From a checkpoint of a small image captioner: adamw at rate 0.0015, 203450 training examples.
Rows from block 6 of the image encoder of a small image captioner, named by matrix and row number. Rows with one number belong to one channel. Each number is 128 + 24 x the weight over its row's rms, rounded and kept within 0 to 255. All counts start at 0.
After each channel's rows are labels from the 100 images, of 14976, where the channel reaches its highest value: "responds to" is what is common among them. Only what is clearly more common there than usual is listed. The data: close-ups of made-up surfaces with and without defects.
# convs0: first 3x3 conv, stride 2 (encoder.blocks.6.convs.0.weight, 144x96x3x3, each kernel summed), inputs 0-95
# convs1: second 3x3 conv (encoder.blocks.6.convs.1.weight, 144x144x3x3, transposed, each kernel summed), outputs 0-143

convs0.128 [ 93 147 128  86 142 151 141 171  99 114 102 116  86 142 127 117 122 129  89 123 133 135 110  93 109 133 109 108 128 100 121 144 101  90 134 148  99 143  96 110 104 141 162 122  89 127  98 178 143 100 128 126 106 138 124 154  86 130 146 120  98 151 133 131  85 122 133  88  99 155 154 138 122 159 111 113 103 106 137  91 119 114 175 106 115 137  93 117 182 127  97 109  79 110 155 129]
convs1.128 [110 133 150 130 122 150 150 117 131 148 134 125 131 135 117 122 161 103 123 159 109 126  95 100 122 129 108  85 122 135 117 129 135 123 120 124  98 176  99 141 121 169 110 101  78 114  95 142 101 112 157 102 131 137 179 133  76 156 168 131 106 146 149 108 113 111  92 109 113 143  94  90 111  64 104  91  92 158 154 127 137  99 132 114 125 131 121 151 122 138  89 192 106  98 142 124 123 120 128 141 160 124 139 124 117 127 124 133 138  90 138 123 140 127  98 143 122 135 136 123 107 198 123 105 104 121  97 150 107  86 107 139 129 137 143 159 115 161 119 145 115 145  43 123]
responds to: crack; stone; scratch

convs0.56 [127 147 130 105  95 138 141 126 132 109  80 115 114 106 109 149 104 184 108  91 109 136  92 112 119 112  82 118 113 141 174 120 110 100 132 121 123 138 166 105  81 181 127 150 114  85 116 105 136 169 134 137  82 130 104 112 105 141  99 147 102 141 109 108  82 109  98 101 123 127 159 119 128  68 109 123 135 124 118 108 132 163 123 103 129 134 128 106 135 132 126 120  77 111 147 158]
convs1.56 [151 114 117 100 114 139 114 153 157 119 136  87  80 131 168 154  99  82 149 164 130 135 151 157 136 108 172 103  96 129 154 125 148 127 135 149 100 113 151 102 149  79 115  97 118  79 134 123 114 130 142 110 107  72 137 109 161 107 133  70 129 130 123  65 121  80 124 143 128 103 135 162 113 178 143 121 121 140 119 132 111 150 161 119 147  89  50 163 155 170 110 124 106  96 141 136 141 121 146 137 112 153 112 167 160 130 155  91 137 130 122 130 125 159 140 142 124 143 140 130 163 119 108 145 101 116 157 119 105 138 154 123 125 124 141 150 122 133 138 152 125 112 108 135]
responds to: dent; stone

convs0.71 [125 150 105 125 164 110 110 124 132 118 138  89 142 168 152 127 139 137 133  59 150 120 103 151  91 127 146 112 133 143 162 161 170 126  90 115 123 136 127 147 109 126 126 166 128 144 112 111 124 146 125 138 155 189 101 148 141 149 157 140 178 124 153 106 128 115 131 177 149 130 129 116 117  83 148 137 165 132 112  92 139 140 124 132 155  87 146 121 112 159 183 143 108  88 121 160]
convs1.71 [163 127 135 135  77 191 118 115 126 148 212 112  99 136 143 115 133 119 133 121 106 133 136 102 129 131 158 164 124 122 137 107 110 131 108 120 136 127 129  56 153 128  99  79 125 168 102 119 121 111 175 148  96  42  95 144 130 132 101 148 150 107 126 124 203 149 146 134 117 135 117 113 139 133 162 204 121 129 163 121 131 113 142 125 131  99 125 137 111 116 134  86 142 142 125 124 110 144 139 102  85 147 105 145 116 110 149 131 123 105 135 137 111 121 143 130 135 140 154 148 109 110 150 152 122 142 138 128  90 120 136 145 129 124  91 160 120 134 136 125 114 104 134 121]
responds to: dent; wood; brushed metal

convs0.40 [ 82 151 148 155 135 123 129 137 117 122 105  79 142 156 111 166 135 141 153 116 111 103 133 166 108 123 127 112 105 109  90 128 117 104  99 125 148 122 156 138 111 131 114 134 120 162  88 106 147 142 139  96 136 124 113 109 130 177 159 183 135 109 139 140 139 105 128 106 144 133 115  56 115 107 143 159 124 168 111 100 153  94 113 104 112 164 137 112 146  92 164 108  85 166 110 142]
convs1.40 [148 150 157 115 107 166 144 100 109 156 175 102 124 102 138 113 132 152 105  85 152 121 133 130 114 144 141 150  66 132 120 142 116 155  92 130 109 132 123  90  95 142 130  71 137 143 113 134 114 119 157 117 137  96  99 122 113 109 112 110 127  59  93 111 151 115 137 147  96 153  75 117 171  58 138 181 108 122 119 138 138 134 157 140 103  91 102 133 154 131  84  97 116 106 113 107 132 104 134 109 110  72 131 129 148 117 143 126 103 146  99 131  90 104 135 136 141 129 120 117 150 136 132 136 129 135 112 112 102 153 135 123  99 101 106 157 118 131 101  93 138  82 105 138]
responds to: stain; tiles

convs0.54 [128 145 120 150  92  90 127 135 124 145 106 106 125  83 100 165 118 157 139 136  87 151  99 136 100 156 113 112 101 178 108 134 111 122 123 113 111 117 138 132 127 123  80 147 119 156  94  70 155 109 135 123 133 119  93 133 139 162 138 174 116 106 100 111 138  83 129  92 143 132 113 119 104 120 149 133  99 129 126 106 189 135 114 115 103 181 169  96 109 115 137 134 120 147  97 152]
convs1.54 [134 129 128 132 118 129 109 133 130 166 124 103 155 127 138 145 184 157 184 143 129 127 144 154 118 126 151 167 122 160 155 148 125 134 116 140 174 146 123 105 123 100  88 102 119 174  90 125 124 123 124 133 122  34 124 132 144 111 102  71 156 109 116 141  92 125 144 118 121 141 111 160 152 116 144 130 116  94  78 136 118 144 141  99 114 124 108 141 125 156  91  99 123 100 111 143 126 157 116 100  83 127 114 141 157 106 119 117 122 141 125 133 121 125 135 144 127 124 151 126 139 105 111 115 152 127 133 109 118 217 128 102 118 129 113 154 118 138  45 142 151 109 133 141]
responds to: stain

convs0.10 [125 140 136 115  73 146 137 112 138 131 123 147 113 140 140 105  80 140  99 141 128 137 124  92 153 106 150 115 181 119  64 136 131 163 151 127 158 123 109 111 147  90  77 117 112 110 142 116 116  97  93 178 116 113 112 121 122  94 129 116 103 131 119 174 133 149 135 129 112 158 116 155 100 110 111 118 134 122 149 151 109 135  87  80  66 149  99 124 149 114 132 120 114 158  95 125]
convs1.10 [104 114 137 118  82 115 104 141 151 122 144 176  96 150 135 156 126  88 133 115 148 114 136 144 107 118 135 151 129 129  96 145 120 125 133 155 129 132 187 108 112 104 105  96 158 148 131 114 146 121 139 118 209 151 133 125  97 137 110 165 123 113 138 115  79 121  74 116 116 129 123 190 117  90 139 164  88 135  84 147 117 132 125 102 126 121  76 139 153 119 100 112  97 126 149 145 137 126  98 116 120  85 120 112 189 122 158 163 119 148 130 117 109 139 104 154 127 173 126 125 142 119 136 120 114 108 112 120 126 132 110 107 132 116 123 163  94 161  78 175 149 140 110 123]
responds to: bright spot; leather

convs0.79 [128 140 116 138 141 103 132 136  94 110  94 105 135 153 113 106  73 168 161 158 119 211 131  82 109 103 142  93 108 154 122 152 129 108 145 126 125 131 121 120  95  94  90 139 157 108 129 167 117 114 113 161 139 134 109 110 132 119 116 134 119 126  92 115 110 127 103 119 139  95 121 140 112  75  94 133 108  98  91 110 119 142 119 153 105 142 131  94 105 138 131 116 122 119  65  97]
convs1.79 [122 155 123 152  88 152 113 138  97 134 155 147  96 135 129 129 148 109 151 132 127 138 115  75 146 104 125 120  90 108 135 124 106 110 114 110  90 122 143  78 142 160  63 109  94 113  94 172  92 152 141 151 127 113 119 114  66 125 148 144 127 147 143 103 143  82 122 132  72 117 147 103 118  94 111 133  82 134 127 170 107 107 143 103 121 139 106 142 111  95 100 145  97 139 107 136 105 155 121 106 129 118 124 114  94 100 171 126 169  99 133 144 110 132 108 129 150 116 169 126 144 159 114  84 131 129 124 129  82  84 126 146 150 156 132 157  91 122 136 105 145 133  94 142]
responds to: bright spot; wire mesh

convs0.86 [136 126  97 125 145 107 114 127 119 135 116 112 135 113 158 109  95  67 142 102 129 146 144 165 144 144 117 117  64 162 130 106  48 127 109 132 125  97  73  88 149 119  85  93 143 108 130  97 116 108 153 114 150 106 124 123 120 128 137 146 149 114 114  89 160 132 136 116 110 116 119 103 142 166 161 109 146 112 138 126 120 125 162  96  82 137 136 105 118 114  86 131 131 130 107 154]
convs1.86 [123 133 128 129  97  88 131 137 111 169 117 119 188 150  96 123 197 139 129  94  85 146 136 104  91 126 145 185 148 126 127 130 111 149  98 126 176 156 134 133 126 139  68 132 146 171  87 124 123 138 100 120 100  96 100 142 128 115 132 115 157 117 117 126 128 150 115 105  78 158 118 104 147  81 172 101 129  89 144 118 117 107 129 132 132 134 128 112 129 142 128  94  96 137 110 116 151 158 103  75  90 128 115 132 140 104 114 126 124 109 130  95 121 141 136 151 116 123 142 122 131 151 157  89 156 134 162 149 117 170 160 139 126 125  96 141 127 133  73  88 117 104 127 124]
responds to: stain; stone

convs0.34 [133 138 128 152 110 109 138 156  79 142 126 123  76 128 124 144 150 148  85 131  96 165 136 138 118 111 103  70 104 128 148 167  71 136 152 133 130 129 143  96 148 135 100 165 139  91  82 152 152 146 127 152 132 125 101 107 147  93 136 138 123 151 144 128 133 150 128 108 122  96 129 182 105 128 109 106  85  73  96 112 115 133 136 112 127 100 127 120 128 161 154 136 145 102  90 115]
convs1.34 [113 163 140 162 116 152 152 134  97 135 116 171 129 133  87 119 146 103 125  95 109 176 117  97 117 137 123 102 111 130 108 153 105 125 139 143 129 133 167 107 106 142 126 129  48 105  95 159 125 148 128 117 140 120 139 125 123 146 146 144 131 111 181 144  99  96 128 138 139 154 123 130 118 103  92  78  94 140 103 134 153 106 119 120 162 134  92 128 123 120  74 137 157 117 107 153 100 147  81 141 113 122 140  75 117  98 106 129 108  93 134 133 108 139 127 148 176  92 155 126 127 152 135  97 127 122 141 148 100  94 129 135 129 113 120 129  66 137  99 145 153 180  83 124]
responds to: hole

convs0.26 [ 99 104  99 152 175 128 116 155  96 146 137 170 151 111 139 126 115 146 148 113 157 139 173 147  69 154 128 111 110 172 142 108 152 177 115 150 138  80 141 132  80 137  76 115 126 142 171 107 118 139 141 144 139 113 140 133 143 160 135 131 155 123 135 105 117  97 133 178 124 126 110 160 140 110 135 116 124 124 103 120 137 155 135 137 123  89 118 142  59 118 143 137 136 140  95 111]
convs1.26 [123 142 131 115  66 138 127 121  93 164 162 129 129 170 133  88 155 140 184 118 118 136 141 116 114 132 135 129 133 119 118 126  99 135 110 115 140 156 171  45 172 105 120 102 104 142  98 151  81 131 157 111 126  84  92 136 102 127 163 139 139  94 134 112 140 135 144  92 105 118 161 143 131 130 141 157  68 119 142 119 133  90 142 122 147 115 117 120 107 128  93  92  86 131 126 111 112 155 117 142  78 160 140  97 148  86 141 111 102 102 129 140  95 159 122 116 142 102 173 130 138 153 136 127 125 133 128 150  98 122  87 143 111 122 160 112  94 132 139 145 122 136  92 131]
responds to: bright spot; hole

convs0.4 [ 89 155 139 139 146 161 131 132 124 123 100 133 144 145 140  75 118 118 100 140 107 145 136  92 142 110 132 118 143 149  82 116 123 124 163 142 144 136  93 105  81  69  92 125 125 118 121 115 135 125  96 153  77 108  96 127  89 108 119 150 103 157 101 122  85 140 142 149 116 115 151 112 108 137  99 103 107 130 130 141 133 141 108 119  95 164 124 108 150  83 128 111  86 121  67 103]
convs1.4 [133 162 139 142  74 156 148 134  95 136 181 158 123 126 105 130 144  77 127  82 129 135 133 115 134 113 113 151  94 113 113 148 100 117 111 120 117  98 155 103 121 147 113  82 140 150 114 153 136 151 165 163 153 120 131  87  82 152 123 163 136 138 136 135 139 106 102 142  94 149 108 159  98  94 128 184 111 167 101 132 160 114 137  96 127 120 121 156 154 117 106 128 108 102 127 131 106 129 105 162  97  96 164 103 190 123 138 173 105 106 124 140 103 124 131 137 130 139 122 106 118 127 139  92  91  96 120 139  88 131 114 104 137 125 110 163  98 163 111 121 124 107  78 142]
responds to: crack; tiles

convs0.68 [133 144 163 146 132 137 124 167 121 134 109  94 106 127  96 154 144 142 119  96 106  98 127 142 127 166  94 129 124 114 114 124 134 107 105 131 121 130 140 130 109 162 149 115  80 133 122 131 169 139 157 118 106 111 146 135 121 171 124 166  99 159 108 117 133  88 109 130 159 117 174  52  93 119 164 133 102 170 140  98 151 122 155 100 145 182 137 129 133  98 117  90  93 133 150 125]
convs1.68 [164 113 148 122 120 112 102 113 141 156 124 109 173 113 142 129 139 154 161 148 152 123 124 150 138 112 114 145 118 118 130 131 124 123 101 127 141 157 103 119 124 145 166  75 103 150  95 133 117  97 151 113 113  57 110  88 127 131  99  96 106 103 125 133  71 107 150 111  81 124 105 136 114  75 154 116 111 140  84 129 142 132 149 135  91 116 114 150 136 136  86 105 107 111 150  87 111 123  80 131  91  87 150 116 128 164 132 125 117 141 107 140 154  99 153 140 133 138  91 122 124 110 139 172 120  94 109 103 117 186 107  89 102 121 104 120 166 148 100  95 125 107 113 150]
responds to: dent; brushed metal

convs0.112 [133 123 118 146 119  79  91 128 140 149  88  92 122 121 125 123 119 130 147 123 104 100 129 171 144 161  73 117 109 156 154 115 131 130  96 105 101 116 129 140 143 135 138  94 104 141 126  77 166 128 160  98 104 110 115 132 140 139 113 169 115 149  84  93 142 105 111 159 154 120 134  79 104 174 139 137 145 129 142 133 131 162 116 126 140 193 167 112 108  88 110 152 113 141 129 114]
convs1.112 [141 123 122 134 155  92 127 151 110 127  93 116 181 136 136 138 193 150 147 133 108 130 141 131 126 107  96 198 126 122 133 136 140 106  97 107 168  95 118 161  99 107 113 135 129 146 122 144 163 126  99 147 105  91 127  92 164 120  67 105 139 137 119 116  86 151 118 117  81 158 138 166 149  99 158  97 138 132 128 126 130 142 147 121 115 126 135 137 125 155 127 124 109 126 135 109 138 137 102 124 129 124 146 141 148 134 152 121 123 138 108 128 139 125 122 135 127 131  86 129 114  91 151 113 141 128 126  88 140 238 106 103 109 117 112 127 155 116 106  91 121  75 139 171]
responds to: dent; wood; brushed metal

convs0.42 [123 132 143 148 144 136 164 148 126 151 132 127 129  90 103 173 149 177 137 158 125 143 121 152 115  91 105 140 122 160 119 126 142 121 134 161 109 103 126 104 112 135 123 183 157 109  93 150 133 132 146 116 103 142 114 121 135 141 145 124 120  97 163 119 125 121  86  86 131 141 139 178 141  98 109 151  95 168 148 121  97 133 125 115  99 116 152  93 143 128 176 151 129 153 114 212]
convs1.42 [107 128 141  89 122 126 144 147 133 158 135 103 105 135 101 128 115 126 106 117  67 138 113 132 135 167 153  96  85 144 102 140 134 135 135 152 139  97 146 126 109  87 122  68  95 126 154 125 109 142 120  97 122 127 110 150 175 115 113 103 111  82 129  86  89  73 133 149 157 130 116 132 142 136 137 127  78 169 114 127 147 105 163 125 137  97 152 149 120 108  79  90 110 107 107 139 171 118 151 129 130 119 134 144 163  94  91 138 137 137 111 164  98 127 133 114 141  91 110 133 136 136  83  83 124 122 149 140  93 119 111 137 131 145  93 148 109 120 127 181 126 147  82 155]
responds to: bright spot; leather

convs0.127 [ 67 118 116 108 141 140 118 118 111 132 121 155 133  48 131 135  98 116 102  93  91 113 132 122 115 115  89 100 105 140 139 131 128 134 128 140 125 132 164 105  97 113 138 160  83 127 113 100 147 148 137  85  91 148 103 140 107 123 131 141 123 149 103  75 107 145 136 143 100  94 129 123  91 164 110 114  91 108  86 119 141 113 124 144 113 137 119 107 144 105 123 114 144  97 138  65]
convs1.127 [112 156 111 116 103 108 120 151 115 131 111 135 152 124 132 128 146 109 172 123 121 128 137  97 126 110 126 127 114 136 125 149 113 100 113  94 133  97 141  72 173  68 105  90 125 131 148 168 132 142 114 121  96  69 112  64 107 156 141  98 153 136 126 117  93 119 114 133  92 146 145 114 116 169 161 103 119 132 109 122 125 123 143 100 121 116 130 151 116 131 115  79  79 111 137 105 128 118 128 169  63 137 127  92 116 125 126  93 108  85  80 128 108 146 123 149 119 134 107 128 114  80 134 110 108 128 146 138 103 158 118 144 135 120 121 125 139 117 176  91 146 109  68 156]
responds to: dent; brushed metal

convs0.131 [ 92 158 148 126 119 123 144 111 181 141 112 115 127 126 160 125 138 136  84 145  89 108  81 129 140 123  77 134 125 152 133 132 119  90 115 137 125 139 142 111 148 137 130 101  83  93  62 154 162 132 144 128 117 149  97 135 100 141  69 103  73 162  85 127 119 115  92 143 142 114 148  99 156 123 104 125 120 140 116 144  97 130 128 129 102 137 149 157 146  93 146 148 124 125 101 113]
convs1.131 [124 126 137 116 124  73 122 124 113 117 121 101  85  98 145 145 149 115 140 117 118 119 132 131 182  94 112 120 118 104 135 139 146  95 142 130 121 115 152 118  94 116 143  78 102 116  91 116 117 111 143 119 153 148 141 116 141 146  96 102 103 122 132 113  89 108 108 123 106 102 129 162 118 102  97  99 127 165  70 111 162 116 147 100 107 109  93 139 184 183 132 165 115  52 168 130 130 125 149 153 141 124 168 116 144 126 135 161 120 122 142 153 139 165 130 108 106 113 133 107 130 123 122 110  91 111 110 130 113 145  93  77 121 156 114 135 102 179 103 126 130 129  98 175]
responds to: crack; stone; brushed metal

convs0.14 [129 115 122 156 118 122 124 165 104 128  94 151 145 158 126 135 152 110 151 139 112 122 105 143 141  96 122  90 182 153 106 151 136 143  96 126 143 138 206 196 145 145 131 182 131 159 173 152 118 156 151 141 129 146 116 110 129 157 121 156 135 101  98 157 117 148 119 153 154 116 148 141 150 108 117 141 140 119  98 141 138 101  86 121 161 144 115 104 140 107 168 114 128 143 154 111]
convs1.14 [153 141 111 127  99 147 157 135 107 104 157 132  90 121 148 104 103  99 150 117 125 139 114 133 115 143 160 110  59 145 134 145 135 138 166 125 136 118 169  99 144 116 106 101 118  87 132 132  95 146 138 130 168 144 100 100 165 135 145 131 101  77 156 129  97 101 145  73 138 119 134 124 136 136  77 133  87 125 111 127 145 121 163 153 145  91 147 148 125 123 113 105 136 116 162 126 164 134  94 131 166 117 161 109 140  98 122  89 127 132 151 123 103 140 132 107 176 103 153  98 143 157  74 138 136 144  61 118 129 135 121 140  93 102 121 136 102 141  74 142 118 105 118 150]
responds to: hole; bright spot

convs0.15 [ 95 143 121  98  93 150 153 139 146 129 136 103 137 185 150 117  95 138 117  97 143 109 101 126 134 120 137 133 148 127  99 164 153 100  90 114 129 128 107 128  78  80 137 157  72 136  84  99 141 124  84 152 132 159 100 158  93 119 122 151 169 140 119 110  93 142 124 154 137 128 140 110 126 150 125 148 141 147 130 108 133 144  88 134 110 162 142 103 135 126 161  88  85  94 129 124]
convs1.15 [152 119 151 142  84 172  96 133 129 136 203 127 103 131 131  95 129  73 145 118 148 136 136 135 165 126 148 177 139 130 117 136 117 114  97 121 108 130 172  98 160 141  91  86 146 171 162 114 167 148 177 143 130 119 113 108 172 124  82 167 150 139 110 131 180 151 127 137 127 130 143 125 134 123 152 198 129 117 123 142 130 113 137 103 138  89 113 127 115 107 148 126 136 126 111 147 114 135 159 106  83 102 111 140 145 104 117 151 105 116 101 133 100 112 159 131 122 128 106 146 119  89 132 124 136 106 145 129  82 139  99 120 158 144 122 180 135 133  90 128 121 104 135 112]
responds to: hole; brushed metal; stone

convs0.134 [107  91 128 146  66 145 130 111 120 130 136 163 121 135 113 107 135 114 113 156 129 117  86 123 148  94 160 107 193 126  92 125 136 164 146 130 155 120 149 143 150 114 100 119 133 109 129 123 107 111 122 147 114 110 117 120 136 107 109 110  97 103 113 191 148 140 113 141 127 165 102 152 121  87  97 129 136 111 141 139 100 119  80  81  86 123 120 153 155  96 132 152 135 184 104 118]
convs1.134 [105 138 145 120  95 125 118 123 152 147 138 184 112 146 145 167 142  91 126 109 143 112 126 150 101 115 152 143 131 115  97 142 121 117 140 150 111 152 168  99 102 101 105 110 157 139 136 103 154 112 140 114 218 160 124 141  98 110 112 167 128  92 129 116  79 132  87 118 113 124 112 175 149  98 138 143 103 125  88 138 120 116 127 121 126 112  84 126 149 128 107 122 113 129 142 136 151 135 119 110 124  99 157 120 191 134 161 178 109 151 149 111 102 156  96 162 130 187 141 128 140  99 123 134 125 126  87 121 138 142 132  89 103  87 133 142 103 155 102 154 162 128 128 125]
responds to: bright spot; leather

convs0.104 [119 148 133 128 129 153 135 128  97 143  98 149 122 153 176 141 177 135  96 133 133 121  97 153 124 123 100  81 144  91 149 145  91 105 123 139 125 136 116 149 170 153 173 160 133 133 100 135 152 161 155 131  99 177 143 170 117 146 150 114 119 143 143 119 151 130 128 165 152 111 126 159  92 175 122 164 154 137 138 116 101 106 153 121 140 165 150 115 145 143 134 135 132  81 169  91]
convs1.104 [106 147 136 141 155 133 107 118 101 127 136 116  92 110 151 135 124 116 121 134  95  96  94 155 105 138 123 153  79 152 148  99 119 138 127 126 169 144 110 117 114 148 134 131 106 138  93 145  98  82 105 117  80 110 126 142 124 133 130 136 131 134 142 112 102 151 127 142 115 178 139 105 111 120  86 132 109 123 119 156 113  75 171 114 104 142 117 165  97 116 135  94 152  57 132  81 125 111  96 135  89  99 134 116 107 119  98 108 108  90 129  91 137 129 140 130 150 109 105 139 117 174 100 151  89 104 129 155 117 141  87 137 134 125  71 143  76 150 111  95 121  82 146 129]
responds to: scratch; wood; leather

convs0.33 [169 136 138 153 140  89 112 106 114 169  98 103 128  81  99 129 179 103 163 148 100  99 107 161 123 101 102 127 111 105 152 122 137  90 122 104 112  94 126 124 138 101 166 147 106  92 110 140 155 127 102  81 123 128 140  91 174 131 106 136 118 135 101  98 138 109 103  96 146 105 160 114 106 117 115 106 136 182  93 130  99 106 106 108 158 127 139 111 130 147 123 111 130 126 148 149]
convs1.33 [190 155 152 103 161  93 154 129 136 145 114 114 114 113 109 169 106 122  82 125 115 114  92  92 119 160  99 120  87 113  92 146 154 138 177 143  90  83 130 146  86 162 150  95 124 132 113 145 135 120 139 100 107 141 122 114 158 133 131  94 111 120  93  85 115 116 140 171 101 155 138  85 140 107 152 138 148 153 156 156 138 154 160 151 133 120 137 157 121 150 102 152 159 180 172 122 144 116 123 143 152  90 179 112  89 160 147 131 102 123 112 128 159 146 155 130 124 103 129 122 149 127  87 120 156 122 142 139 113  90 136 149 111 126 129 148 144 146 153 144 129 110 131 123]
responds to: crack

convs0.23 [130 149 114 132 110 117 125 186 145 116 110  98  90 158  90 150 118 139 154 123  86 152 114 119  99 117 115  97 117 155  70 140 123 112 104 116 132 139 114  73  99 136 109 134 119 129 102 125 133 133 147 149 114 130  97 100 100 145 165 188 151 119 111 103 133 129 120  98 125 129 116 110 134 100 110 141 108 128 136 108 179 100 140 144 131 166 131  85 126 126 119  89  94 132  82 178]
convs1.23 [139 126 164 140  95 143 105 116 132 163 160 102 129  75 122 102 180 160 168 126 126 120 121 150 115 132 144 126 106 133 141 132 131 120  97 118 133 192 138  89 148 139 123  99  91 143  77 131  84 110 162 114 137  34 109 146 133 119 149  90 111  99 131 161 110  76 114  98 136  89 112 146 148 104 116 140 107 144 118 147 131 129 140 120 111 117  98 141 136 136 108  97 113  94 103 122 122 149  91 122  77 132 117 134 139 115 106 119 149 148 114 141  72  95 135 121 138 129 177 114 136 144 118 120 136 123 111 109 122 189 122 108 106 140 116 142 127 115  93 139 120 122 111 143]
responds to: bright spot; leather

convs0.116 [117 155 116 130 138 149 155 118 157 112 101 133 137 166 136 102 112 131 113 119 128 100 130  89 133  69 115 120 127 127  73 133 153 109 130 147 116 122  88 117  86  56 117 119  82 120 118 130 119 131  84 136 105 148 115 129  93 108  98 153 133 117 120 124  92 134 132 131 100 128 162  88 113  87  76  88 111 136 104 117 129 112 100 125 141 118 116  83 119 111 141 114  77 113 107 121]
convs1.116 [145 148 130 113  90 129 138 140 108 113 186 146  88 128 148 105 122  70 104 118 166 101 139 106 131 127 111 176 120  82 105 141  92 116  82 101  88  84 117 105 107 141  98  76 139 145 129 132 149 130 150 160 157 146 103  83  85 137  73 182 101 133 107 104 159 141 106 112 108 114 133 114 138  68 162 173 127 128 136 128 128 142 128 124 136 125  81 108 127 131 105 120 127 135 116 109 130 133 123 118 127 112 133 113 140 116 183 143 123 159 108 140 119 128 141 147 121 153  97 114 135  95 159 136  93 128 113 123 134  90 134 115 131 138 115 168 148 125 161 114  94 129 114 140]
responds to: leather

convs0.9 [164 142 137 155 100 134 178 102 103 132 140 171 121 160 130 148 148 149  94 117 115 170 113 130 114 130 112 117 118 139 157 146  80 131 106 151 174 112 121 123 165 112 169 127 100 152 133 140 107 123 122 161 131  82 104 121 170  96  84 134 144 127 123 174 159 140 110 115 105 129 145 167  96 143 125 121 115 159 156 126  99 140 131 139 137 149  70 124 179 161 118 134 143 121 133 115]
convs1.9 [137 139 113  93 131 155 123 126  75  99 180 115 112 147 117 109 135  87  98 130 122 122 101 104 114 119 108 135  76 135 113 136 131 149 155 143 111  79 104 118 105 129 155  83 116  92 113 133 135 110 116 104 126 162 146  81 133 180 111 127 133 154 119 113 132 110 129 141 113 173  90  95 116 126 119 158  97  94 131 145 132  86 134 106 142 119 129 146 117 148 106 118 154 150 202 135  82 134 108  97 128 108 161  84 133  94 102 134  88 151 120 112 101 129 150 122 149  99  94 129 139 128 108 112 150 117 116 130 119 126  85  85  93 135  92 126  97 131  83 100 129 136 127 117]
responds to: crack

convs0.103 [ 98 165 138 131 115 157 129 116 165 169 141 127 159  72 120 125 145  93 119 143 135 120  77 123 120 130 100 159 108 150 106 144  90  91 128 105 100 128 116  97 127  93 100 130 129  97  89 128 184 120 119  63 109 153 101 150 131 125 106 108 129 144  98 114 112 110 145 142 141  83 130 103 140 147 115 147 100 143 119 142 137 136 116 139 108 143 174 141 120  93 163 145 139 138  82 145]
convs1.103 [120 184 138 130 151  86 121 142 125 138 122 117 113  93  96 144 122 130 132  96 106 113 105 125 144 113 108 120  86 115 164 138 124  96 132 125 118 110 104 161 120 135 120  96 105 145 137 129  75 123 103 107 121 177 153  98 155 123 132  87 131  96 103 109 132 131 108 156 105 156 123 122  99 158 117  96 123 160 124 123 172 130 146 109  98 160 162 146 140 139 136 159 119  59 132  81 125 116 170 157 179 125 163 137 101 130  86 136 117 116 118 133 157 145 146  96 136  80 109 128  84 146 108 106 104 112 152 143  83 123 102 159 121 140 124 140 117 130 161 139 146 118 101 181]
responds to: crack; stone; brushed metal

convs0.76 [108 146 105 130 104 148 138 119 156 112 115 137 130 196 139 100 103 116 135 136 139 135 112  75 107  74 128 103 153 136  90 144 148 136 104 122 152 104 104  95 114  59 106 125  98 118 114 135 105 125 105 154 123 155  96 118  95 111 104 153 151 121 108 146 128 125 125 143 119 138 136 109 117  62  60 108 129 129 115 122 121 143 107 152 143 120 118 119 117 126 150  99 107 128  73 125]
convs1.76 [131 125 139 110  86 173 107 124 130 111 202 172  67 123 151 108 110  66  88 119 151  95 135 125 123 117 139 145 133 115 118 132  73 119 110 117 104  96 148 105 115 128  85  79 137 131 141 126 154 120 148 161 183 151 123  95 101 138  75 180 134 141 116  96 174 143  96  96 103 115 132 119 138  94 141 186 111 118 126 153 119 129 109  95 131 125  90 115 136 111 119 119 112 128 100 137 121 139 113 105 140 127 109 117 146 114 157 147 142 129 119 128 106 133 133 141 135 163 105 153 140 113 171 124  85 117 131 101 117  92 131 138 143 138 109 171 135 129 121 126 118 132 127 122]
responds to: leather

convs0.29 [111 159 122 155  91 147 146  96 153 123 110 135 129 197 144 107 117 117 112 116 147 106 112 102 115  89 131 104 144 109 101 162 149 119 115 120 148 135 112 115 108  60 134 132  92 120  95 120 106 132  90 154 129 169 104 114 117 101 114 166 173 133 135 146 136 148 137 156 124 134 137  99 128  70  92 113 130 137 109 130 111 118  67 155 154 131 117 111 133 119 154  84 109 128 102 129]
convs1.29 [143 116 144 125  75 168 114 113 116 115 193 180  93 120 129  85 122  78  91  96 134 100 130 126 121 117 127 144 131 111  97 113  80 109 118 119  96 107 131  97 106 132 105  88 134 131 152 111 165 122 162 152 175 150 122 124  84 120  81 195 133 119 109 113 178 144  98  93 123 111 128 128 132  85 131 188 108 126 126 135 105 118 112  86 136 121  78 106 142 119 107 111 125 123 103 124 116 135 119 119 110 128 129 122 153 102 162 135 116 125  92 125 108 120 140 151 125 149 110 147 135 111 164 128  92 123 130 121 123 111 109 133 134 135  81 179 130 109 111 112 112 119 123 117]
responds to: leather